Weights of a small image captioner: 11.2M parameters, encoder arch resmlp.
Rows from block 3 of the image encoder of a small image captioner, named by matrix and row number. Rows with one number belong to one neuron. Each number is 128 + 24 x the weight over its row's rms, rounded and kept within 0 to 255. All counts start at 0. Numbers have three digits each.
Before each neuron's rows are labels from the 100 images, of 14976, where the neuron reaches its highest value: "patch colour" is the nearest of a few named colours to the mean colour under the peak. Only what is clearly more common there than usual is listed. The data: single toy objects rendered from many sides on busy backdrops.
# fc1: MLP up (encoder.blocks.3.mlp.fc1.weight, 640x160), inputs 80-159
# fc2: MLP down (encoder.blocks.3.mlp.fc2.weight, 160x640, transposed), outputs 80-159

patch colour: pink
fc1.310:129099097172120132105096180089114132207118134114112103156093119130097106113188129131108109105154075150167119171107154128118155103132093140111107104137124105131140128139167124119162129103178121135145134129125143141139128106102118159128096130
fc2.310:122166140119123183157131110152145081144106118138129119113128120131107130105090115108173098120139162107114119122120131148085154179141164132125129123118105138096140096141105130120154138113123150106121118159125146113094115120131079178135109161

patch colour: black
fc1.30:103176120158154116158106140146128166116183152160086133120123122136116113105119129111115144108148183142151128120103108105118118140171177168123116116167121143133121148127151102146134091163115112122181114093102164092088133141121130144138140181
fc2.30:148156128120173121091177164136161135127142147097139118122138111159141134131149125139167113112113124135163132120132103164068145117121144143074139151157127142125138091117138130170095140130124104118138154144127147105162102139126139138121120165

patch colour: black
fc1.192:120102093098107107123117176103150091139134106137137138095149128104124138147121147126103143098098151143130158131120113149143142178161137134152142122151192150114163142099116118140127160109130127139100147161166168094085112149122132121182102143
fc2.192:115119101136121147155133125143155066143161145150095153110195134125108096111149096142155124154102120124127126101137154121128154123096144125115119136151136123104124102119159161180154138137144145114161137131083110130153118108152126120111145191

patch colour: pink
fc1.447:121129119111128155122102102151139126126109080152152078180133119121156132145145133157157137080072109111129085127125156111112092096132126110173123098138120096125121131122143161131124155135140123111177093118115084119101137141087121135079169156
fc2.447:113163129142121093159142123115119152104112147121122134147124135145119135120115098142159113112142151157110151114102130111150137131113146141144151124086083124114101132106132134148100127142141114101086116133118211132144156114126082109123153144

patch colour: black
fc1.320:137163117134111124113108144128131135150128158166061109125109158102154087129148177145133125093152089117150127131173171173149115140116115110104107128127146132140118099171097133133169103110110123118114119081078105109167142162139123128126091078
fc2.320:185137147157182143142107147111097103122148139127164126119156126133143156105094140130110146111109133125194122141130061156118126141121124150104134091134177097103079167154143144130157110114142132161140128137135116156154133096124124106132154126

patch colour: black
fc1.474:113134149111139159184127116118151121125110183102111116141111148088107147138117125094130124150147148164125130165138113160120116110159149137156119121147130147116131144142087135121122116092062096147131153111118155130113127079080136135151102104
fc2.474:155185143130130134117081139115105140115150147144092103122098096150176130107149107117110128155159128129106113128111113094115145134138115150119172141110121104159144119088114092126140122161171129080118123106088120186135103132127102154135126128

patch colour: pink
fc1.61:150107129118125135144084161142163125081099097153167128110145143129070175157110124126072124098127155123128128142131076164178123118152170149135164169129104107149151152129143106145136146154109154135142099124108110137157153115107154145144100151
fc2.61:113162078169162110134153120100129164118126129132129145122108114089095096125087193138077082132115093122122102097099206115118108137112136121089140109146109124122158134110167137111114111135098113112129122086127156129106106133077154093138138119

patch colour: pink
fc1.45:119115123090135185122123128144146110116118095113132092114130070108143120155089142098091102144158138142123160093115123109081069118137106117129137165158140109159115127089164129117073121104134094185165148157121133092140095143117129158152100142
fc2.45:162139105156120148133135118142119152157130118153115121132102083167095093107128171126152130124157100181132141183128194178129142127141164150119114138129127096104146160114097101108124113098129156142147134094141110157124170142092127107138153162

patch colour: pink; purple
fc1.139:095125127120162139127138163128100084172153177113140163141140155139075155099180144131137146104134126129086155138147108118093109105151105100155127080106061136113095154137144102113111111147111133142126145131124147108121122133133086131127097172
fc2.139:167168143122120128101133138081137121112146132130111140119147113103088144169154113123122114173127103117136108125108155150095163124133134133154109154124121172136149092112157183103128134115094129120156113092094129131123138096171141120118103111

patch colour: pink
fc1.221:140144158119140131088126104120143151122128126115180073122122171112129120107145130109125155106134117119101139098119105159096178150139169112162083151079111133153127137172116156131114108106088113110150140146112108145175098134165124146136129109
fc2.221:124143112162135109137142137135135099124135097133141089169127151126155142102091131129116109109122087107155109135103127176115119149141120129112141113121114119083129132045148094136118100151147102138111140138141115123139141116118091088116131136

patch colour: black
fc1.78:129100087138145138092140123130131133163133145122166132147107117146132103111107070128123132123108100111115169125140139097132113134091173136103123105126091132130164086134117112149090100116131138146098175157157156145149111143148060110149119121
fc2.78:159143155130134157119114147118119130096163146116179095092093161093129141149162138076123121150164100114121122114128137139109112171123091115123094051122090137123180120156177106086161120108126149112145110141141121144125158139095120132131125121

patch colour: black
fc1.12:156174134122126136095119116114112141130113117061149116095116151163109115177141119145119112120110135116168110157169103090110139170107127105110112150144145155117173122096113101101155149151125101157104118156121153125122125121174159122133110143
fc2.12:120143155135086120193104147138136115142108155105112124141142118141155139136135138066094142108132124093134119133152146124136097088136097126121141151122159146110109082117131091139117101103117144124124137144169144117126143089124146120128068115

patch colour: black
fc1.217:108155164121166113138149132130096152147135130150119109133120092155094091137135155139105130078131133157100117123101096150113118117153137110068093141140127147129133163118101148122147108116121133090122123104134137122133043210129122129105165164
fc2.217:127171136111145139123151106142141100114146171125156063129147088133143090082107138120158113137079131080178142163090101142079138170121132172141096139118127133145094163133150127114112127157154142144120109131121121118091132167111143119140113145

patch colour: black
fc1.463:130110130130156133112129111075113157126136145146141122135095103117083140121165166149111153129133139092125145131141150144140164112132177082094128101153173101123111117103118143142109101100114097120138130117110144099074137127073145195163155150
fc2.463:134141157164156115134134143126113155099120155140131127078091141124149122133161137123146127130156100109146140157134140098123167093108130159107126121107085106143127096078156092153175096157103134114142126094128133116124113148115124102146105166